config.yaml
model: "image-text matching model"
dataset: "rendered made-up planets"
train_examples: 195000
image_size: 48
crop_scale_min: 1
horizontal_flip: true
color_jitter: 0.2
encoder_arch: "vit"
encoder_norm: "rmsnorm"
encoder_norm_position: "pre"
encoder_activation: "swiglu"
encoder_mlp_ratio: 2.67
encoder_head_dim: 32
encoder_fused_qkv: true
encoder_bias: "all"
encoder_qk_norm: true
encoder_parallel_block: false
encoder_inner_norm: false
encoder_moe: "soft"
encoder_num_experts: 16
encoder_moe_every: 2
encoder_expert_mlp_ratio: 0.25
encoder_slots_per_expert: 1
encoder_shared_expert: false
encoder_patch_size: [6, 6]
encoder_layers: 8
encoder_width: 160
encoder_positions: "rope"
fusion: "prefix"
tokenizer: "word"
vocab_size: 28
fusion_encoder_width: 128
fusion_encoder_layers: 8
fusion_encoder_norm: "layernorm"
fusion_encoder_norm_position: "pre"
fusion_encoder_activation: "gelu"
fusion_encoder_mlp_ratio: 3
fusion_encoder_head_dim: 64
fusion_encoder_fused_qkv: true
fusion_encoder_bias: "all"
fusion_encoder_qk_norm: false
fusion_encoder_parallel_block: false
fusion_encoder_inner_norm: false
fusion_encoder_moe: "soft"
fusion_encoder_drop_path: 0.1
fusion_encoder_num_experts: 64
fusion_encoder_moe_every: 2
fusion_encoder_expert_mlp_ratio: 0.5
fusion_encoder_slots_per_expert: 2
fusion_encoder_shared_expert: false
fusion_encoder_positions: "sincos"
fusion_encoder_connector: "mlp"
residual_init: "scaled_by_depth"
optimizer: "soap"
beta2: 0.99
learning_rate: 0.0023
beta1: 0.95
shampoo_beta: 0.99
eps: 1e-08
precondition_frequency: 10
max_precond_dim: 512
one_sided: true
adamw_lr_other_params: 0.0011
max_grad_norm: 1.0
max_steps: 15400
batch_size: 128
epochs: 10.1
lr_schedule: "wsd_sqrt"
decay_fraction: 0.3
final_lr_fraction: 0.05
warmup_steps: 3080
weight_decay: 0.09
adamw_weight_decay_other_params: 0.05
Rows from expert 15 of block 5 of the image encoder, named by matrix and row number. Rows with one number belong to one neuron. Each number is 200 + 40 x the weight over its row's rms, rounded and kept within 0 to 999. All counts start at 0. After the name is the row's rms in percent of the matrix's.
# gate: expert gate (encoder.blocks.5.mlp.gate, 16x32x160), inputs 80-159
# up: expert up (encoder.blocks.5.mlp.up, 16x32x160), inputs 80-159
# down: expert down (encoder.blocks.5.mlp.down, 16x160x32, transposed), outputs 80-159
gate.17,156,161,108,179,169,209,169,193,263,160,199,251,189,157,217,230,212,110,187,219,163,228,189,135,250,171,151,177,138,228,184,168,186,171,186,206,193,217,167,247,184,208,200,266,182,230,211,167,288,201,167,223,188,260,196,200,220,193,189,200,253,193,146,198,145,180,223,246,131,234,176,206,228,223,152,262,216,157,149,241,206
gate.18,048,240,209,238,249,207,179,245,278,149,186,130,206,224,116,172,193,152,160,143,201,176,161,164,189,224,218,131,219,212,170,168,158,247,188,107,197,302,145,209,195,263,185,190,148,276,165,192,184,183,176,245,164,198,220,219,188,195,229,188,187,87,222,210,205,205,169,164,183,207,183,218,172,239,225,214,244,185,193,159,229
gate.19,067,175,159,161,192,159,251,149,185,204,188,181,227,173,206,208,167,232,168,165,215,225,149,176,211,193,214,197,176,174,175,187,216,224,217,160,202,262,146,130,211,260,320,211,247,38,235,237,197,172,254,194,220,213,235,189,196,236,216,164,180,218,157,135,190,166,129,225,192,171,225,212,192,246,188,205,221,218,171,260,247
gate.20,067,131,204,181,238,159,244,245,180,249,189,209,179,198,140,231,182,231,181,156,100,228,169,226,204,245,146,200,219,141,222,159,214,190,302,244,196,126,182,221,234,189,283,194,206,205,195,244,220,238,189,191,220,194,173,194,136,203,221,176,191,173,159,256,195,215,193,185,228,191,160,173,254,225,173,128,200,176,148,187,156
gate.21,057,217,226,224,259,225,183,270,167,182,174,198,228,265,188,197,192,208,160,108,51,149,157,213,234,227,192,152,194,78,208,192,223,211,279,287,216,229,179,276,161,169,223,200,115,189,190,208,197,270,178,200,269,230,249,145,163,182,163,207,169,139,225,217,174,210,176,158,188,140,237,198,189,189,193,207,231,169,184,214,156
gate.22,170,158,148,152,134,224,171,221,214,201,168,230,204,177,194,234,211,164,150,172,164,164,174,146,216,168,145,162,119,242,194,135,163,204,210,233,134,200,165,230,188,211,222,282,190,223,257,151,266,195,207,256,156,284,210,230,184,251,245,173,240,215,188,227,145,132,215,264,178,181,167,230,182,242,115,236,215,178,135,251,230
gate.23,052,195,225,173,198,234,179,245,209,185,200,171,162,164,164,221,195,182,217,218,261,70,152,213,258,223,163,176,172,167,118,248,238,161,235,256,178,212,237,234,222,230,175,202,192,219,179,236,208,143,130,206,149,199,196,246,161,204,259,204,170,156,267,235,151,204,218,190,173,189,160,225,266,192,196,226,171,241,209,208,207
gate.24,186,155,144,165,145,215,174,207,221,192,179,252,218,155,179,235,236,164,144,209,173,188,160,137,213,189,132,162,122,242,192,148,158,179,223,221,147,191,198,231,174,233,193,277,202,207,237,163,267,227,235,251,145,284,184,238,213,246,221,168,250,212,197,239,157,137,239,233,172,196,147,214,196,243,117,238,201,190,127,235,235
gate.25,168,154,151,159,133,217,159,206,220,186,180,230,208,165,173,226,225,171,150,200,151,181,149,148,211,181,138,153,125,254,194,144,169,192,219,225,147,219,180,229,192,235,179,274,189,197,234,159,278,183,206,248,153,289,220,220,173,240,212,170,242,227,191,265,133,141,227,246,171,191,156,214,196,246,128,237,226,188,144,240,241
gate.26,082,159,196,132,196,183,214,189,256,258,222,236,216,164,191,188,221,195,201,205,236,230,176,166,176,252,152,184,228,125,203,206,174,209,149,244,207,108,128,207,170,223,252,191,298,198,207,243,219,269,254,191,238,186,102,231,309,213,155,262,216,159,244,179,230,218,208,182,229,136,127,242,169,232,194,269,265,239,162,175,166
gate.27,059,127,169,249,182,247,255,169,159,218,211,262,218,144,234,198,254,188,247,271,204,224,266,154,192,175,200,197,182,198,243,191,150,185,124,211,208,149,229,173,266,133,292,227,221,189,226,256,155,210,188,205,236,178,155,199,229,211,219,206,197,201,235,248,267,142,159,150,164,177,226,222,227,220,235,204,137,251,221,187,213
gate.28,069,206,171,254,190,156,211,172,150,108,177,184,227,183,272,215,205,211,199,258,209,175,166,166,253,230,227,180,190,210,159,216,214,177,163,223,220,179,235,206,174,143,289,210,108,214,147,188,229,193,157,251,198,186,210,221,224,189,165,214,189,214,275,271,216,229,130,120,146,218,237,146,119,228,196,238,153,212,185,245,167
up.17,154,264,178,211,237,216,282,231,237,189,165,190,234,251,257,160,144,217,236,133,223,165,258,228,231,153,239,194,237,185,239,253,241,164,183,239,192,285,223,231,214,189,139,180,197,225,167,182,205,112,153,168,217,194,206,173,221,177,154,226,225,143,159,171,157,255,185,255,190,236,242,192,269,174,251,139,235,182,196,186,112
up.18,081,205,173,240,208,251,165,260,240,102,161,222,214,254,199,238,241,186,189,165,121,147,194,223,133,265,220,177,233,191,176,182,220,255,205,136,215,214,250,111,154,166,137,175,183,236,157,167,210,199,172,201,200,192,156,150,231,229,196,148,224,121,177,203,177,209,188,195,189,220,243,180,225,164,190,103,148,172,231,170,223
up.19,112,212,216,237,125,239,237,178,166,160,201,198,176,181,183,203,117,211,212,171,182,102,143,164,245,246,191,151,202,155,255,241,248,157,260,290,166,219,152,192,238,253,281,198,259,121,210,212,219,217,178,224,249,208,202,140,121,223,209,218,186,147,196,231,164,179,189,250,265,236,125,245,195,201,175,156,213,213,203,224,185
up.20,128,216,218,214,284,128,305,241,190,260,254,185,155,157,167,169,144,177,226,196,163,154,264,214,252,184,181,242,216,124,245,167,228,235,265,214,202,261,215,212,213,163,220,192,151,180,203,149,239,218,192,182,163,204,201,180,142,207,213,173,211,207,193,221,180,191,148,188,211,229,184,226,214,154,199,164,180,156,174,235,163
up.21,103,217,223,210,208,198,266,200,210,180,134,200,235,198,152,239,201,257,220,281,224,228,196,167,165,187,165,210,209,156,127,187,223,126,194,141,181,170,189,136,172,173,357,193,252,223,179,190,253,307,253,203,185,201,194,257,218,143,222,149,189,208,256,186,244,192,179,221,277,261,169,223,163,163,189,290,149,185,146,196,260
up.22,097,270,192,218,203,238,266,164,190,239,220,133,196,163,182,181,170,198,190,268,202,247,225,226,127,205,214,137,186,157,154,184,207,224,193,117,184,148,219,253,179,170,137,215,112,207,191,169,198,288,273,241,169,210,223,232,273,159,187,224,183,255,182,206,247,219,220,205,212,236,166,164,232,236,188,238,149,192,187,163,194
up.23,096,258,189,194,206,219,195,181,262,150,203,235,167,233,261,225,181,161,196,232,219,230,219,161,148,112,238,196,195,199,197,218,191,202,188,177,209,216,223,239,173,216,135,200,229,188,205,109,180,150,252,216,235,181,197,204,311,183,209,206,249,151,134,112,251,180,263,208,141,249,206,215,113,119,204,162,227,191,222,218,125
up.24,093,174,172,183,225,241,213,149,217,112,205,157,229,160,228,260,252,181,230,202,203,245,175,148,121,242,206,142,154,252,189,207,187,213,164,200,190,206,213,168,172,162,124,212,171,222,208,210,213,100,249,228,286,171,172,275,231,219,139,165,201,173,189,291,214,170,264,101,194,231,199,171,212,261,210,235,146,225,166,185,139
up.25,091,123,158,164,190,221,220,212,237,170,205,227,153,146,189,191,207,183,227,236,182,213,280,207,187,133,197,202,198,195,119,240,159,202,202,166,190,182,192,181,131,149,185,218,216,171,164,228,223,226,257,199,197,188,174,195,260,189,211,195,180,176,172,120,193,192,220,174,233,176,213,211,274,207,139,202,157,202,160,223,172
up.26,130,181,191,189,227,211,206,295,295,207,210,179,215,204,212,160,126,178,171,282,232,128,164,202,237,129,209,134,206,221,217,160,131,201,195,236,142,189,202,259,162,228,179,215,143,172,230,210,208,287,266,209,124,213,266,283,172,239,235,171,140,204,181,144,188,175,208,122,219,228,200,232,152,128,158,268,179,216,164,247,197
up.27,117,129,229,237,152,287,136,190,262,210,228,249,194,177,184,155,137,177,210,188,177,165,211,169,128,240,162,191,189,188,93,189,252,152,245,213,212,194,158,223,253,199,182,208,273,202,176,232,209,242,235,197,207,186,171,188,251,169,156,178,215,161,244,209,213,204,180,142,163,147,221,199,168,194,217,236,259,220,228,189,181
up.28,116,189,190,209,249,193,195,251,202,187,204,196,224,143,188,243,246,163,131,218,214,170,102,174,287,282,203,123,198,169,218,258,175,157,187,229,241,275,151,220,171,180,255,204,176,126,193,265,214,187,196,192,305,180,142,218,160,190,130,225,222,186,228,210,234,221,164,182,198,262,166,172,215,222,211,267,213,234,169,135,204
down.17,156,214,171,230,215,223,233,202,212,164,175,137,266,203,235,202,195,263,249,176,194,228,292,210,194,231,215,209,202,147,155,158,182,188,215,279,193,163,135,182,200,238,229,173,197,204,214,268,223,163,165,209,202,243,223,198,149,117,200,238,262,86,198,213,176,215,234,217,193,117,189,169,243,270,248,224,225,166,159,142,167
down.18,071,219,153,207,150,264,171,242,270,167,103,152,239,189,141,212,217,221,121,189,198,188,160,206,169,227,181,170,263,198,226,166,149,150,144,189,240,164,152,202,184,311,198,206,182,194,199,161,116,229,202,259,187,190,238,178,177,195,266,212,191,215,242,223,153,244,211,178,213,251,175,185,199,136,235,255,205,257,243,189,190
down.19,114,260,202,204,130,214,142,185,205,178,265,238,148,206,217,187,164,181,186,226,196,151,200,209,236,195,216,283,196,158,242,281,254,192,107,203,211,238,213,197,226,169,301,170,244,142,193,241,222,152,124,184,245,181,221,192,165,203,143,201,198,198,213,184,232,235,176,188,201,176,201,206,233,197,211,97,233,205,191,187,201
down.20,104,242,196,292,178,200,174,168,210,228,129,200,239,210,174,263,227,167,179,183,220,196,219,231,253,150,233,228,254,170,231,248,262,246,61,182,179,170,210,199,214,242,261,205,165,198,163,272,126,167,164,187,251,316,241,160,220,169,212,217,190,217,204,160,134,234,159,256,210,214,198,238,216,160,278,162,182,166,238,239,135
down.21,098,218,203,256,213,175,256,166,153,123,201,205,136,178,180,198,185,284,113,206,198,177,121,209,289,196,196,228,223,169,183,259,264,153,266,138,191,222,340,213,136,150,137,191,230,137,161,229,184,221,187,147,161,215,236,201,164,163,221,189,204,197,190,196,140,230,124,194,273,195,211,203,205,115,189,218,225,219,188,239,167
down.22,113,177,206,282,237,216,237,178,216,208,172,183,150,169,167,197,155,190,225,164,119,209,174,192,239,178,194,185,216,270,190,218,216,226,275,164,227,150,217,210,181,178,181,161,156,246,181,183,202,260,283,223,185,150,166,241,244,206,221,145,238,225,189,156,161,207,226,151,221,275,260,149,174,266,183,215,138,204,259,196,205
down.23,101,223,235,264,235,210,185,179,231,236,191,182,145,125,241,202,226,215,192,191,165,185,135,200,131,147,219,150,164,299,110,195,217,234,227,170,178,169,227,173,235,249,163,199,190,224,237,207,129,141,250,215,205,259,200,196,170,195,197,187,244,253,147,146,191,167,282,234,180,154,163,187,200,190,180,167,223,103,163,175,181
down.24,085,145,182,212,267,194,161,202,271,274,207,220,196,197,243,202,243,184,205,215,131,226,104,195,133,126,191,248,165,288,217,195,218,206,92,165,250,179,241,250,212,196,202,222,179,227,195,174,213,159,242,171,266,190,204,243,274,213,127,180,188,213,121,197,139,150,231,169,171,222,239,189,183,262,179,178,156,297,215,213,172
down.25,096,187,196,190,245,192,189,214,216,253,205,205,172,277,181,125,112,201,260,237,199,241,227,218,228,150,182,278,180,203,197,250,200,205,220,188,208,223,223,71,218,271,219,236,246,186,173,92,189,244,208,161,181,174,168,130,209,221,202,158,207,208,187,127,118,215,146,210,165,180,232,180,170,123,211,64,154,177,200,222,180
down.26,132,148,237,214,239,237,249,243,179,168,259,231,177,258,176,259,247,151,213,226,215,227,247,177,185,164,221,217,209,292,268,166,244,212,251,148,201,187,219,139,158,127,181,182,134,233,203,152,214,146,201,180,233,154,169,189,203,230,189,123,201,221,232,246,254,144,242,149,205,241,190,258,94,273,187,141,162,121,198,243,242
down.27,087,306,186,186,193,190,171,211,204,266,209,203,207,167,200,133,221,211,256,194,213,224,95,163,110,215,179,233,149,195,161,263,144,223,200,172,194,155,158,262,207,181,169,206,209,187,226,185,213,156,230,216,166,259,162,185,192,204,223,196,204,250,192,204,239,209,221,199,147,141,157,182,223,204,275,276,232,287,185,204,216
down.28,113,269,210,249,277,211,197,143,228,167,160,160,246,135,237,216,204,181,203,197,241,198,213,200,187,148,283,202,225,196,192,204,193,138,237,215,232,221,225,271,194,191,162,146,140,292,203,203,194,152,239,233,223,189,202,201,269,154,164,199,167,135,162,237,199,209,168,206,176,237,201,119,241,233,207,244,150,275,203,172,212